{
  "model": "image classifier",
  "dataset": "cartoon faces",
  "image_size": 64,
  "norm": "layernorm_no_bias",
  "norm_position": "pre",
  "parallel_block": false,
  "shared_expert": true,
  "conv_stem": false,
  "width": 128,
  "residual_init": "none",
  "lr_schedule": "wsd",
  "decay_fraction": 0.4,
  "weight_decay": 0.1
}
Rows from block 3 of a small image classifier, named by matrix and row number. Rows with one number within an expert belong to one neuron, the router's apart. Each number is 128 + 24 x the weight over its row's rms, rounded and kept within 0 to 255. All counts start at 0. Numbers have three digits each.
Before each expert's rows are labels from the 100 images, of 14976, where the router gives the expert most weight on average: "responds to" is what is common among them. Only what is clearly more common there than usual is listed. The data: cartoon faces. In brackets: how many of the 100.
# router: router (model.blocks.3.mlp.router.weight, 16x128), inputs 0-127
# up: expert up (model.blocks.3.mlp.up, 16x64x128), inputs 0-127
# down: expert down (model.blocks.3.mlp.down, 16x128x64, transposed), outputs 0-127

# expert 4
responds to: red hair (41); beard (40)
router.4:104138129113153132124061170087110145111129109142139100098147107139123093132145130098098112154106117112131129139092122095181137153130181139120094135098108103118107115120129127153164129101125077159136124094143123189159137146127151138163166175114123138148138099104128144142137148117151148121121126127101111139150135117145091167125187092135143148114113103134120129087086134083141105098151
up.5:128132127136129145103164132140116106114114090121132134161071194114120102101156159149122134144171134173114101152138115121115165164128109118137184119115096099170134130143166113152126121135185128137129104106145136114139116112159141109124113134132139086198115124115150093130131115129119105133137108123118129071136093102130125104142083137131140136088148133147133116124177130178130173156099
down.5:106127103119095123176151145120124118112125163122160104132127152129162105090145160151171106096148162134085147119114118140166143089118090134105148116173137130186119121149136088092128136160111086165061129121096120117132106130159098132097139091135141146150075102123126118116115126108119158095113140128087133118118094117106113138129101088146133117119142165133124144120075105151140164127131
up.6:131150153114148118159123150135091145112136083142149138162115132120125097087146102146104131128167101131159121147112109119127181161156133150118185117164064104147130123144145145117142107133113163116120102140120138104141140135143095119134167112126139098161130131151126111118147127146132087095116109098094082088178085127140133158131103125157129112107089185133091111126163114152129175140157
down.6:126152133127134118170156074137119112101128131117136190159124107095125104085107168179166146106150114124097121105163146158097126123127129172110159105161099131135175140135140118139159133176139122094110097119100120127094137130128099127129172127172118143116139143152116087136127110127153160132141109096101159113129139100166104109142124150106151097111114133112108100173131156143111168100096
up.7:139089110110139109181137132147102122094124108133125147127123140144103081124136137110112175122115126127113163127150051142085153101151130117184151097153129123135167115153155091141142094154171099140114136122108141126139146152124091130133139129157144150186134086092139119169162149145143118111127131124141123113115109139109158124096094149202137173150134127105100125153140130143123109139109
down.7:132134152158145130128143100168164065129129149129118154130177130091158189173102104148155159114162130100117140097149138132099146103156113132131135115117144163162175154147122147132122125157123153122147144171081115111108129108111084113120133110119139139096152109079103155102107148144131085164108115123116141137109158096167071152122134114102119126120138129155126129131097152119147153096144
up.8:135129105091140138147136155159154129171124133140097128139085131124110117100136101151131109125136169155136131158147152136144156107097112135117142152116137122163100163136172116139108110110149173124125131122123160083149120083121157064140095086094117102158089107135102116165121090115116093078126134169108093166162107105135157169145117179121130121100138129113108124120152126162145147137106
down.8:126126108108139134149131136137114114141121109132169160100162113132132136116125146152115148101143119121152139155164073129105167152164108139135126101145146112186145106132133097111099134172142090130111124089130122120106156099149094152123155164128110158180158136124116127095141095189101086123127113101089157109144090125135126148127101098080115114141113175131144124160093112156124161077124
up.9:115122138110160152162136116132139126119137083113147117129147143123094086094106101135077145126157107118137126117114111138154161152107150130121167120139078091141100128125184120156114116122183132116125112131151178124178159154095130090137113123153125134191144115148112101129153078136125112106104096134094080097148102145120166128100123154132153169125105156117119125147167110155148141115120
down.9:115125154091136127169159112149135105138134096126144189129141139158142127102083143167157148106124133132116124120185094149108119126154146183173121106119110139162166128160133078093120087158153156104128116103110123146116119131133109117106188120120119154135142149106082148138115105137123116169131128106115192094143108113159108131102144156131114108132117147100122155122103140120155150086130
up.10:120164143152130131108125099149127096130164128176112129152125127188141180108121134140141149133119127151139109136102104153131135153154113158142140145176110118130130154081098163098124122107140173100146107126142116143105122168155168116117175143133099067125090170141111132104149083114093111137120151118076164144124109127104125096131135150110085099146115121126132083105139162144166145129119
down.10:147135100119157160164138151152114133160122124119127128104131116145121085084078151143107125140141164122134149144156094149135156086129154135092119118147152126146082102125182107090135137155149102120117154119103143154119134167164137156111157154151116180121157121149114103105110095158126121089085157130128174153132106096118155156131119127152095156143131123109137132115107096144129145053136
up.11:159118088115104118150124137139127134105127094150135163163108118158116125123147117139095119147134143135123151124124078140120151128122112149137155151115139128120149151177157133112163114134142130150121098167091163128138165156143106091137178113105124150172131101145151106165175142125137103044093131161124105131126105149143128136119130139210168108142152110127108097148157106120101118124097
down.11:096138125124120109117156135097137115131136118162128189135156105111165154146085134146133145104141133102085142058156109113070151108162085129166120112107140147150148147154104107097143150177152107108115096116089124147098141130122102144116150142140127134095173117105087133074109154169136116147137104126117166104105119125168104138132111121082132136123123148131111109141090154109111123115135
up.12:165104117116144107153152106137144153134083116123129144134126112133123126093125102170120125154156157124137126138151110084082136104079121122120163111115145131134160158164174131154107101155123104108130136152117164048128129100117104102147084105074130152140120149142144134162173147133100094096090138146118105117155121121172131149120116133149132089121108131129164111127177087146117157142123
down.12:100120090113118165109136130140114117115121114184157172113144148147144125106113174133143118095142137105131129139146092129098147119111129128148150101166116150146111101114137082112146127192134114132111111083127098164121134129152083167114153155176169147118134122111107108102134096167102084124133128116135145090114146125079116126125094118121121094169130179120146126142095118144133163078152
up.13:137151139161093137118107133111126126153112121113135095129161133096167167108080146141105130114103131098118108110127146129141142149118101112113118152152145128158116117133090137134158144156094131084130160153154149112146135146155175114090095144151078136124159113150088156096119084109116131132093147125133144152148102105120140139148173119149050120123131189142127121119109144158150119095073
down.13:101149097121098161180132122117113173152109163107150138127152122103091095108141120122135106124135145149117150101164147116136129104122096127100145141134125149132128105141203143100125168135117101142131127126121080121155127092147075128120103103158139158099115106142130148158095122113119145076086148155108131170106131124112146127133097119198108157096137112150120170118114089123107130160142
up.14:129093070138165105152155109148123111075144099156179177116108152119101116157138134102121119110138148140152134119176093110106143124135140122139111100103158114112147133132129128109154121152119098159105083125083125126141177109214137116113157126142125151135120098108147151154171154144154123098114106128133144128111116165126139140108113126123117152109140132107143140162147113067107089115133
down.14:133137134116180110165121144138122126094118095101114193130128095098146147126114150122127126117163132107133076121148117116117120113080166143108103113103133109157144186142102143095141140141106135110142126136091114144108144097100107141170162141123134121119159153144108114085148152135119134160153133117124171102108136125159084125156167151057153096132120125123112111153136186101150129135156
up.15:137150125129097173154093134114139137202137123121133099115140118093109132149134127144152138093122145174152116121145162125148158156128136135093115151115136160098114151100122148096133151112093160149170116123145133146102134108086153124125131102144101153167142154145122121148133114109131075155087167140134093142149107093112141135188094167171124148126163137166123149118151150120116129136073
down.15:117117128127157124175158113148117099147125128143132109084131152097148137125108170130140139106168133121118149131150113113112151144173066135120099125165144105143132113133111097120127136138134142108094112108111129146143138133188103164126144133150135164074125146110128123117121122161117090124145095089111165095092136106110122173099129086100107116125114193103134147177135125096161124082162
up.16:147089092149105147164103135135140133168151091111119121118115137119139137113135074138106122158149117137132115173143126134114162120101152098086140155113157133140107158117129124125116124103123155127120139170156140108101108109129102127133122086144109140158117143149112117104125118109124072090116164159067134164163060103163156159197148149121106136125147108142131093133166148158131145121137
down.16:132132151160182103101103129148103077093126110111158124114112127120162125162150160111131118103155089110120122130154107125078170139154126135150116139142164123130144144109095113141105081141114157123133113102101108113101120125157117175139166180104145130143177161126143091122165123118127081160141123114108140084124140120166101155130123107058107100129142151116152125161139133136147128136149

# expert 13
responds to: red hair (41); orange hair (28)
router.13:118115125115178148139101151096088119133149119134141084117123103117175108121095152134092083132129104097116121130106112121178134158113192105098114125116127070119106124134121098113136134117138071154166147095150117134166109153126149137179164150125152140145139105114147144115108156105154149161114132133114112119161139089150104167127156100111154142123137134118136129103102140110152084086160
up.5:107179131128084123097140083083159153140140120117084138154122127094104131120105114144114141134128134130098124108135162154107143130120123154158175146181069142100121140103109163159134148132116147124072109142148144152109147118102142124118102127120119124121157137182058111142160117130126120122137084144131105171084123156152124095147141150148132153151127127134108138136129154170122134130073
down.5:140089122076113146147133094144105104138112163131118142129137120131127136121093102132128147129157130126097143121150078109150096116153127113105093122138129074160119146152161133091125131163136111104116133138089190097123107123164100131130093155135116156124100137102148146123119149153126138108108147124114126133124206124111169159128122105144116164118163118116116140103071151092187162131169
up.6:157092105088133106143107136070132157128088130153114122135099108102134143140135091175123134106138152094130102132163170116120121122100101102138126129104149118128145110161111101141117143131111130142137115131127147101117130090125117115136110090132106121128108099125135157181145097083090165115082133143127090163164148135138166153126182097182091145148140143098096119176133106123166128154130
down.6:083109151074139110085150164099104113157101115202126085095147154166121153156171136110141159114100148092127167159110109131117108104155125110097147120158133127088127118107151128129113104123102118115123134118138160128166119158134141148115136102146102093085157118127154135151147128149108142129088159087135134163120143137126119157117159098161127116137160118106088125142110112115160150165131
up.7:175144134132070091139171149131124143180139104122105122151158100101131102126110114135126112096100170116108116083129160117137168093168112103111091145115133143137116145158143126132118139129169161135130129119085122135145089129112076134085124128140153128172157114121102128116105179103125138111107153141155124138120082102182154149114151102108104146106095134135142153173150099111122119126118
down.7:080135159113149129136139145150144129110127137125152125100141096146128133158146131094131107173132131106158136159138134139151094124173143157134097134121110122111156103093113134124139156138117138132119134105142081111114113076113131108133182116104142131163121166100122110149067118160116136164165085100132148132157157142147120098127129158081126098121072145177137193080122128127111096134126
up.8:116133102147108168106089135078181098135099145109123135131118124102115138141126147165133111089082096139134130145125169159150113125132172119126133145127121097114097098094137148147125165116116087130139119118187123125134156141124168097120100100129104146121145145158107136096165095112146115165180115110098122115155141157056139125173077150102128140147110126140135112137119122162121122116100
down.8:150162121179113124126118138124122152101140111130120102151117154126111093132134107073079104109087095116114133176135167159123130114118130142136170156120109128069151115099087175142167159103124105158098165107130132177140124147095154153120151105119129169126165135140117089113151095106115128117132091134155130106125103138146102091116158159113145124144115102152103115131145128157088125141093
up.9:158133105114142143115115137132128107121134079126134189140133152117101152151141125149097136120165173132149108136158119118112180148146124120158175142113100112130160148153115152130157140137123160121125068132109125122135162105169156083080136102127113148168138155145110105123153119140138070108100116181128143117114076153128136102139140145150101121119111137139144134139201131102109142157105
down.9:155122150133150146129137131132155163170149112127147168145148115110175146169135118185093109156139137095144109136096132100136164135154102114106109148084159082132129121161104143159110127149109127153129120116113160127127125106118134156117142169136152116154148083143132106135125146137093088091101096089141085117138142095125091081092181106154111121123100131145143137119108121120140096162086
up.10:188128111111119159124146115114138112185151145088165147126135108128121080128101126135157109098082133132127122123164104144125114151124117109130092149140117137125104181131150136104133122080153127098149107129117110132105102146140135145123127139174139141119158101133114119090115191113150126155101146209128154113104151094157148099110093116125147144135144115111176140107121105162139095090119
down.10:130126111160138119161100128103123114087115122112133121105116178120145096087139140130063103097170118151102113110070131124111137144071153144131149083096137126133127150147123100145096134123115107123162146145091186149122121175163139145150097123155163143131140139107135152099146161111145099123104137168111134120119142154123119113154128122116122160112154127101097050156135122146114151140138
up.11:095131136126156185124152151132140148120123124132125162207151132118097163120117101112130141093092119167143134154147144141126131111146117150170126075098106121120117123122126095125152122094117145088124146134103089094174141153122114111091181093111117121131109135088118147116156180108169117139157123106169133134124131138120148105131124155170156107116099138118124134142142063133120168118140
down.11:114122156136128129141116140165131144122114136153127115125139119127132155158146099090193134169141128126165108143189113104133100117127113124148125147130093147152128132134148150079169129096126121136109112109135054119094135084101090125158154104090122150152110160114116119131095138120105158189171138142156152117133132160144137128143144161104122103115115112148136160079138148143080091121150
up.12:124097129122158142153159123117118115093084104100139176166110154088095109116172123157105147094158133159102129153160134123066154168147119113124148095103131106151104107157136105151106144125134142108128101161120168096153136135149125122141125133167136109143125116121155135168156101113098101098094141136084161123122113135089125139113128146118113141089143141099101102155152125162146157185129
down.12:134138130138144124090137143094138121115127116153126150170081125153137129136168115157096121154085098104089145180136170153132164137180105155145133154102136114109133096137127135146156111116125127165111141080145087101141105118101164133103179115115131122116144106106144089189112115145113119120117109102121103126172130116148149091087146117144142108126105128135093146144124118158134154187101
up.13:156117125092108150144115126148113102128136078163139158159127159125133158177134106125082168172158146156125145147140133143099199135137121143145163130141117138118164121140107114121148137136111127126094099153127146121118138114152138115108154104133106152169113158146116101142148145098124065080079148134115128171110058139141122109134146165161115143114132111115099106128159146139133162152132
down.13:136137152144127111091096136108155145135120104138143136137113158154164163158130141165070141162129106096103124158117127130150161106196170121118140159136156096116156121154077140157116120162111104154123150131134155149115127122127160175130166165126137152128147114120126126126070124138089112096103133115143076148149120120144126088124150129137116133105131095178091091113147108097156119146122
up.14:148139112149124125127107142121145135097116085101124166184129129131135121141136094168069136134139163166114094144134145135126193158114134139137148136072102102126120123137143116143114146108133157133121106140110140107136150111125148101112112113124106119188137137164130130144169116121106054074096128145120133149143073138114124120143147175140127144109140133144109104145188130144153157154094
down.14:141060114143094123142126102124128105176124159144123135108136119118172162126101142173132156134145124121084173154100112135128160158141119113118107123123177088150139135174151052157084155131149113103109133121101138105114123143131129148157119162128129110145122157100119128089125125117125110118095177165120110127144106105143151119122149112139128143109139116139126065099126145151171147145166
up.15:182102125071131108118130124098089138145123107173132139143136081076138085145096112171115100132123116115136108148126136073094143122123125123113113169109150127096109160108115132126116114119161160112141094141125183125140106131131130118119133142139127163128138123147166124163160091145096141118067148157127091146155104121162172152143168102137098136121120110112126104153111162116162101133127
down.15:096143122094110129115170122087152109136108124171154128127136142140124143166155143130132149087125141115124148083078138080133138120139117144127131081114156151106125078099086109167121167137108131120127087085139136118181161152160141130098100125156122114143139123117130145153167172145121093117112132112132129158091153155093131154088128103124133152145131133077134135182119107096104129155135
up.16:105110116081134121104140174070161166120103127127093114160149117107128158174098089109133114130113156114115130117126168119143137111155124120125109088079162155105146108124120085120133138116094117091110153138141114089146127140118150115093133094133113111129141093096133137174129134103126140114127148100167143148119132140128143121137194110190127113127100154092147121169158093132149121170126
down.16:121145186130098105097146144124149175173111140145104079123176142164131128166136107110193136153121131123161114121119132106136098120133123142143136103134115158092167104128099143102143137116106113133143110095166123136109112126105131147127124117126131080086098131133165116100085140129105168143182162103145122116125160145125128132125163107144107096156096137146127158068098116113129121144160

# expert 15
responds to: yellow hair (30)
router.15:091145114166133097140145091131102089126136135107155114133153165114115166122134159114132153087159135138086160138084165098153123120156096143120139160138160116104135108100097114144134128137172110106142128155110155184113086144118130149104128112151113118112109144137121106126133078098125135106151113170131157135084101143136122128117162148105102133108133097133099117167134187109154095162171
up.3:116131135131161136142096156126154138096106120097152121135125111134107176119136132161130141088095145149119127136129126143165152136095174160150119122101138119162111106160123144105123133131098117088158130096152119113169162119132129106124147087108111155153156111122096128102189093104119113115144102111135084106155113141094142178178123125133143117132059159127123108138169080127164166115136
down.3:151133128134093093108113125102075113137089135140147114124142158112107102136101132126111148182138077134109145158135142088094139136117132084163138126168126137124192110149126145132133127136178096143130123152137152128115113144159132117098143143133134122117101150131143120165144104083118107116135153119101104130115130136157128127151141152127090161129183073150102104103112178129078071123105
up.4:131178147155101120153129110123177131101152138091100097188124131109156158129138129139146119101162166136123116106127153123143115127106094127069177165110143100154128137110118148151125135137104144103126128127145098129174108079111151102125111104131097121139110122176087114120139106117106130074143099185139091119123134091097125130132147160087106103105123149147150112141147148115140137169147
down.4:108088110144127119132122089151150100081075161128124126109140120110145099141124116108138133158145098112106165100109128118144121113109121128157148091130156110082169146098122124149119146166145107140116148123073139102132115120106148170153087131099147183165134109106152116111147168137151139126127139152151140118058139162124123138123117118130169154129128117140121093183099178144122132150169
up.5:140122146145126104131130107140085142147094131096133161127108147135100124119146113138133126094117142214114139139148130146089133107118112151173124112130150156111136070118131122112117108128133134142159134176107191156091121155136118122106142105122148107110129120139159117171152103095156137136093129155183154128095107127138160118168149148163109127132145084135104165145175112147133113102084
down.5:115152097122139136161175103186092163119136153120145098151121144129101142103133135101101175109113100155095167106129163144126167076066116159138118104143128182135115088110139138105091120143123102132160143158139137141134113152139159136113129114103082111088104109144152089135138145098133117112126101138152117141101108088122158139126103105115155170159130094129144163120139119133125138101131
up.6:091133104150127130110114120118163110118139127083134119169125148108105180146134149181118116096163130132095164106099163088189140127154135134087137152135168152118132121145100107161121144137116111106128146171140153108137103122142152077135138096117115111144117108113105106111127091104116106089161123111123093150129120153118127164164122144127094117100123147154086114155158132118167138177169
down.6:171098133156111100113108119127130092100094120103131142110119103140138134170099080115133100178129108082118151121091144117136164105110136108163157111135164140097158148124105158144144137162120095148111144155084117090086083102124133141137121116138132146152145120131137120111114142100116090139144164172129148128107094147157137144154137145133131121123178096183118100162136142163090130170144
up.7:135155108138124157154164068157087112077192132148137139141117151111171140069130176115125108116185113133097115102115134127124121145139103127129143127139132111118128173083125095090135115135173106117165109123110116149094089133123116172138141139180148113100097128143152125107109104136118122135136110178120151148106125101094123105135122151104121149115150109121134128152111167137129106111161
down.7:089164130141125147149143111143151126093156147134119120149127116126150134142125119096145100117120138108143121086090162136155129144131119180146139102105104134084140140097089132121130156156101119153111127094103098160136139131069136177136132099147153167111144134128105108101127158117108148129159108118165145129077116144104103096106129132097211148143081147144125111193102122114134121137141
up.8:105151123134120107137143131097157090114130121089117099166149160094142161115156139158134155115188140105089143118113167088122138129142104109106181156132130120182129156152120108167129152148159130087103145152128121103147101095127114105139100111117122121142128115119083118115144102120102119101167125143087081108123111111121113133098141159104130146098158138130115070148127168126145162169151
down.8:157113100163103127118103114111158078080093146124141143151126127114173136143113114117148108188139123058109139110101142122154166139130129102124145093113140095119160128131092108129138150165147112162087130116066116090137112096101122141144114128135140159142129113093119158093108152115096145121161166146124143111099113145141129141124145121126162141128125128148105081172084134153131157149159
up.9:160120109106136154138097134114144173121166096132119127124114083147148113125138096141094099168141132108149105167135101164148144162096177106121116148124096053130075159100148116114135120070123136109143122095134113114110132105105158114155145115149099139149145156163126139129098105144117104137086132174110147167163106150109165116153128153138140124129106148135143129106141158151170106117136
down.9:173138161153104143153107087135098138165096109143132111135176113155133152101103141135121138134128114150111157160108142125110161165162143117138093148122141131156115113162132133142100134096129146115172129176136138136108097158151089132075139134134146092132158168096092151103123111087114126147138168136103138129152106102141099153194125141146075117092125120135121120089146143166163129127130
up.10:122117141118186120165127189152141135106120105143203138130131124111120119131096155124106121108095107115160082151118106108121132113126198147103116084119106120158111135125125172087142120155112145125134130131107125158174125136128147109119168149100137167133172127113126140122181116132154156150111137107112132101111114119145086164143157095130160122118113156128157107122161103107147134083135
down.10:088124128127133105140082115127104204100122120158109070092146108108123112105137133120104171129140109125136103131151131113086134125133130095120124145160141105122107106154133118154156135147131131104124161142145130135149126127158159111140138157128117171081110141126151175163135175115144112121150143097086106174125148168154145133155154100115061159123148097108118112115088140102156111110141
up.11:124124139099134149156095140140134153162138138153157126074126078156148110142131167135128106134106143092146061125117111096160098146137170107140076131122127112135110128121105150093155128117124162103171093113142130153125119125143145131130143129115071147107131194107093132116099142127124131169116150111126135126165165129129111182159126106145122141133115129105174148102106129090142089097109
down.11:135112145093159111139069167106105134099138125100088124110086101105153068137136103130135136136125118097136091129150104132103043136128157126110137113123126107102102149120143149154141113110131149128101145127137133109139129118095134116171088130130118149168136126160140100190131125169156163138074107123163103143135173122148123115092143142153139151103120155114114123141125150111121092165125
up.12:103136154133151154109131121123122143114095108118108133139094139190114139112167096122102142117109125163149131165187116157126178139095156164126152097123132131169141085134122115130134121136125123111145141122130181089138136136172147084139115161128106166144124123142143150135144107116137113115070122103113126115172119126094160132149148129155114125155131151085144150100160076143104167112076
down.12:133139117150093121058154141084159081133101092149137104144171171130130145117169135134139102115098120139132172147116141096109188138143078112145152130125106099176129135133129103148138137152118096146107121123151094142142111117136118120108100118153142122151182152113131154130128117144103124126170139109106110112129086150129113112146121136159119116120126124186150105123179094138079141161119
up.13:116117143099163103101132141106106137138097125119162101109116134131129134139135137121132118112118132125101135148121105134142131146133182127091091101148123129166098091167142102153124148118103091127129141111166148094118155167174101131173170142142148120122160109047127121122103125110137157145155147060110136120182117125147129121132171074118135119104127147087136114129089079115144141114133
down.13:165115134132152114127120164115083133141143097138132137087121107142167119138099174141092130108116126126165100161132075097096126158144162094117073142111141129172118143169119120128164099121134110120166135099143118120158113121144139106149144171135116182146132121109157147151122161156177128146101133132101119113180136112162126144121133102129093118086149105114144123086108141088111094101137
up.14:095123127072188124093128144085108182136111146113124104095121120127115140139158140127142113102111113098117134140116122113165117152157162129096091113111136106119108100126140101146102147117092127100167130125189132104129148164137116149141164132146111104115167125082154125143121098136131144143141149070110140131168153141108106161138142084133130152119092162090148139144102087079142124134133
down.14:169126128108160129141119149111103153125148069144130149122105117097139119155114132141080071109122109126181090185149099121115135154148154100101104117093135111127119142156130136136137076091149145133157145111138121089180123170122139122147151157133115143161134114130166138182144159146169121137088112127127101140155122094160129101124157112126095140066133126117135137136140099126109109117125

# expert 0
responds to: bald (46)
router.0:089165125127153131108126184112095142126129094163171115117153106125180120144132156128093106142111104085125102144084109106177148165151159130125101139131097138133096104119108116123171122118116100154158112084138097179170114145136152131133181128125097144139107123119128118136116153136121143140102107099111128134181128139161111166104187101123134154144121113117142139108098140092135103116130
up.3:108113111163121184157149142097156156102118098126106159146142158147093136124101121120090151118144162158153121169148145113152160149092138073195152108091093107148114132136133085126134144086164142077104115129122133143126128136088114119134129120155112120127132119121126133105165141115173117128141100170176148121124130152090135110142116126148122115131085174102118104136153102140135163108136
down.3:100156152176128144110149126155150093116137120149167129137139173184129174139110122134125140112102097127177144135115117121145181121127130135151125115117139147118154153090103160086178108143137098091145135117117111156081119165137139113130128153098156077124144139099113140071153150110124092141145092119151121083126092127140119101134115132083133114137135125122144119103103102134106173088144
up.4:126123102181100147118106149121143160115122124125092139161098183114115135126124107145121120137175161170148136134122159122163146165099101121181171103098077102147122108131114116130136160093107110130102101138127127166162156142109106099115130081110132088128102131134125121094137134054149112125136095135157115095105108136102156121127146136187116132116118162137101116126138122143110160150129
down.4:102141154185121116084138123142099075114140114147147144133124138192119172128130154135171118141098119119146157138137105147167134128114145153141126144126140121130157088079097173095180082127127091130118116085141097154125102135142148129129161120104141103102166098133139107085110117138143120132124120105154135091131116126107131100095137135127120065156149144133132152110089122133088144106155
up.5:155109090119100117113133141109129167166143141169135120124111112098134160150156118154136108103120142122160101132157151103137125136132070079132123165126131161120119121139118117107120136129116131153164087121157125129126126111101152081118158061120053130106114172153112141150138114092101128129109141131144088154159136140134166163139123136135087161162104096128142153156140085102133096127096
down.5:154121154137116133127097139122140128123127170084125140119129162115102161125112108171122128174142109099138127145112152161158042125111145125135164115101099085145143124162140141137083136097111112117110164154121111099095122136084153092108113091118093103152145152126140124147114102122128175107146130136141131134130172140096111093132140161134153115116130158149089108138159138191146148162118
up.6:184153128166119129178108149147141109120167110058160150127141099142159125161104103133106092111136126090144074086155138131134146080150139136084132169098132107142150143139102150135156147130113160141138125117117093114104109104114123115159110136145151145155147125153144112120125151116166092093109089136131136131148130097135150104113142180097132112132111107113161143166149150106107091121134
down.6:150122099140120121179114145141124109109135112151157066120109147101171107136146141120120142101135126103111092130124137149138166105143136108101134113156112154147135140175121140070166152141125124136114158104136119150119149124095128163144118113168105149149090132098118115129055145090125081158116151098154158106138072148118133167108109122099146174127126131145085142176131147154131115129128
up.7:146119117145124127148132173129164141100129104090125152186094163139094136168152130147089134127144157167118104137105153147132170128110121120100152104089131109136129139169154147113120117137112148147103127141138120105133153118096150065120140080129129080184131110136127104131138113104123103062147119132123130125153076128121169107145118145151127122104138135131087144158174125142132164173116
down.7:097145163098118149082111137108137116124133117155124146151136138135122143088097111150147159124087113110121139116060113132129166135133150174153125146116125096121155148109155097130140087132119120134118148133126097143132083177138192152120086138109110120152133121133137120119173103132120076131151152129088106140127111140099108142157132097155162123128106167143122098076137136143150188091153
up.8:133156119123104157119123095112156108152139143156151135115151147120100149157147120142117120114122136096146162129141139136168105159151119123136117160141132172081100102099086188109132148109139147125164094122129169141108131132109147127077125082122108136107141164127092131108140112113083093131107137144145168156112141164095116159115067172140141131176141093136132165147129109094122111119087
down.8:127139149137122136152149122162147122132130132093123162161142110103163125119195101121128115148136121127090098156107184148118100128115108107135141148115126126130097167132145133136120167112122169107159124185093159113099113087089133103122131089101138119134120179129116119121107133099098116108144148164130117131113149091139105148145149175088175145100127106164085093097150152146130158155106
up.9:157118090157090148155142140108127116145152108147124141141121149121113179160110116121133118131141173154163153121153119114115136180103068088140157155123104155115162143160121114097155128140137127141085104153108092134104137108120144093123128113129079135151125139158121116129121122095149110097112117189155127126080103159145155105164113156109084117114128120154158122165172133119088097119119
down.9:090160155165133112099156143203140099100134067149126160120105114172113115118134138132100158103108135094150126132149115150135179134127129122127129157130148137136141119139134168155133100157151092127117158073170112138163104136119156151130120148102153128119123075120129120119104124169090080115148086129114114137147110084133107115085148100140165110135142139133146144119091119124123155109119
up.10:167093113118136139158102117114120103137135061076117147149121124113131139136119107150092118144189130136109127131135128135107176139106152112098178132115133102137149178147146100142117106132120146112140146177130147075104118133109151116119097128141112148176137134150142115131137119113141069112087147168128120148125071117123145126172124174147134135112149111137135124139181166175138133145129
down.10:116131136099155120105106143120162137097091123150116157119145107153114125136097125178146130178136111100156166144108134073173141121121161141156145125131125112054147149105128124161120139096135121125085133164144102152140115141109134183121132129123111112133145120113132094126115083129087143115169092122153122153113121150137119139064154102166164092150102148144147154156148121120098127162134
up.11:102131159133110125125143150127116137104112110146067188160122113109139144132160121140101133155136132151106128140112174124117132138137095125113135189133100160125141134172126131147112160116076156127099133179102115102098087100134106093110146069110127096135067152128114120162103146128124099094134125119106143172110110135126103161156139154146137118119144129126100149130149138136142141196133
down.11:109164111154128113118144128143125151119116092132160114142097160160120108112119163131139131134093122141136095145115095087106200155106113121121117130158137135126091156168139129129152090139131146142139126116140128145124130153161077163121174144122156095089150117124141147112167111117103147122125148108094088122175089106156131131106154095106100071105129174098153126113120097145112158086144
up.12:152139103138159122155156122139130076106186116132142157124123135185133171134121129125136123143161131154159118103135104113090123131126090127149153142121109150130149159150135132092153128089118134111159109116089098120102146123133169085151151099106106109145105151135137095149140123109172094128132131192136119123092122129143104102144099192109143120121117081139131109133147136093076085134151
down.12:099171143165140104176141153157099135105155116122132137151108125133115134099124139116114109124102112124125103149123134174130138109113117150102159132141170129104127107157149168120147077187134115152132161091171137126171110102122181128118127126122146115155157067128130119127130125154126106113126117116113107120180104101156143120120154114149165146103164162136122135130125124144062191120100
up.13:130103085119145118114095069161143125120156127129139118124104109115104105147167073127132146168141119113108148135142139180130115086120141153153142137161125127091122180074134141129118122101106155141154180137123158144108130119092165126168119126104128147121113156086106119115137134137118112140156128134141123175165137132145121115113106183115172150128128049132107133083136146116101130125121
down.13:116166109128169093124154117144102139121145111095121140145109128147102133094169153126175112084126146150087110118126144135136125073110123170124149142172101112070091167067141182117160103170100127114137113128160087130120131101137147155134079149102141126146132111165108079148139100102117119112121118143160124139101164120121098103139130164115147107124119109119129115126149150132131137132151
up.14:146122099156097157160149157146136130112117115102133149167133118140113069108116122112094117152152153157118128120121145171132165110136151123079129126085142125131128148148142125112113139112140177152087148147076097116129140149110108124129140106165140092190131086134132108095131153114130092037135119127127160132142089102132156121127098131136136141121126132109129129176162102144111169141132
down.14:104138144154136097111099162112138138100103136125133104133155122124152141109091137148138176122123115072089136134065151110166131137127154166122145138154154095122142121149115125175121133125110118102118208150125128155173097151128160155118119146104112122097149138103105157156129119115122106116133144118145113170119143103140087147133183073154154120126122146125095101125145128147161156111169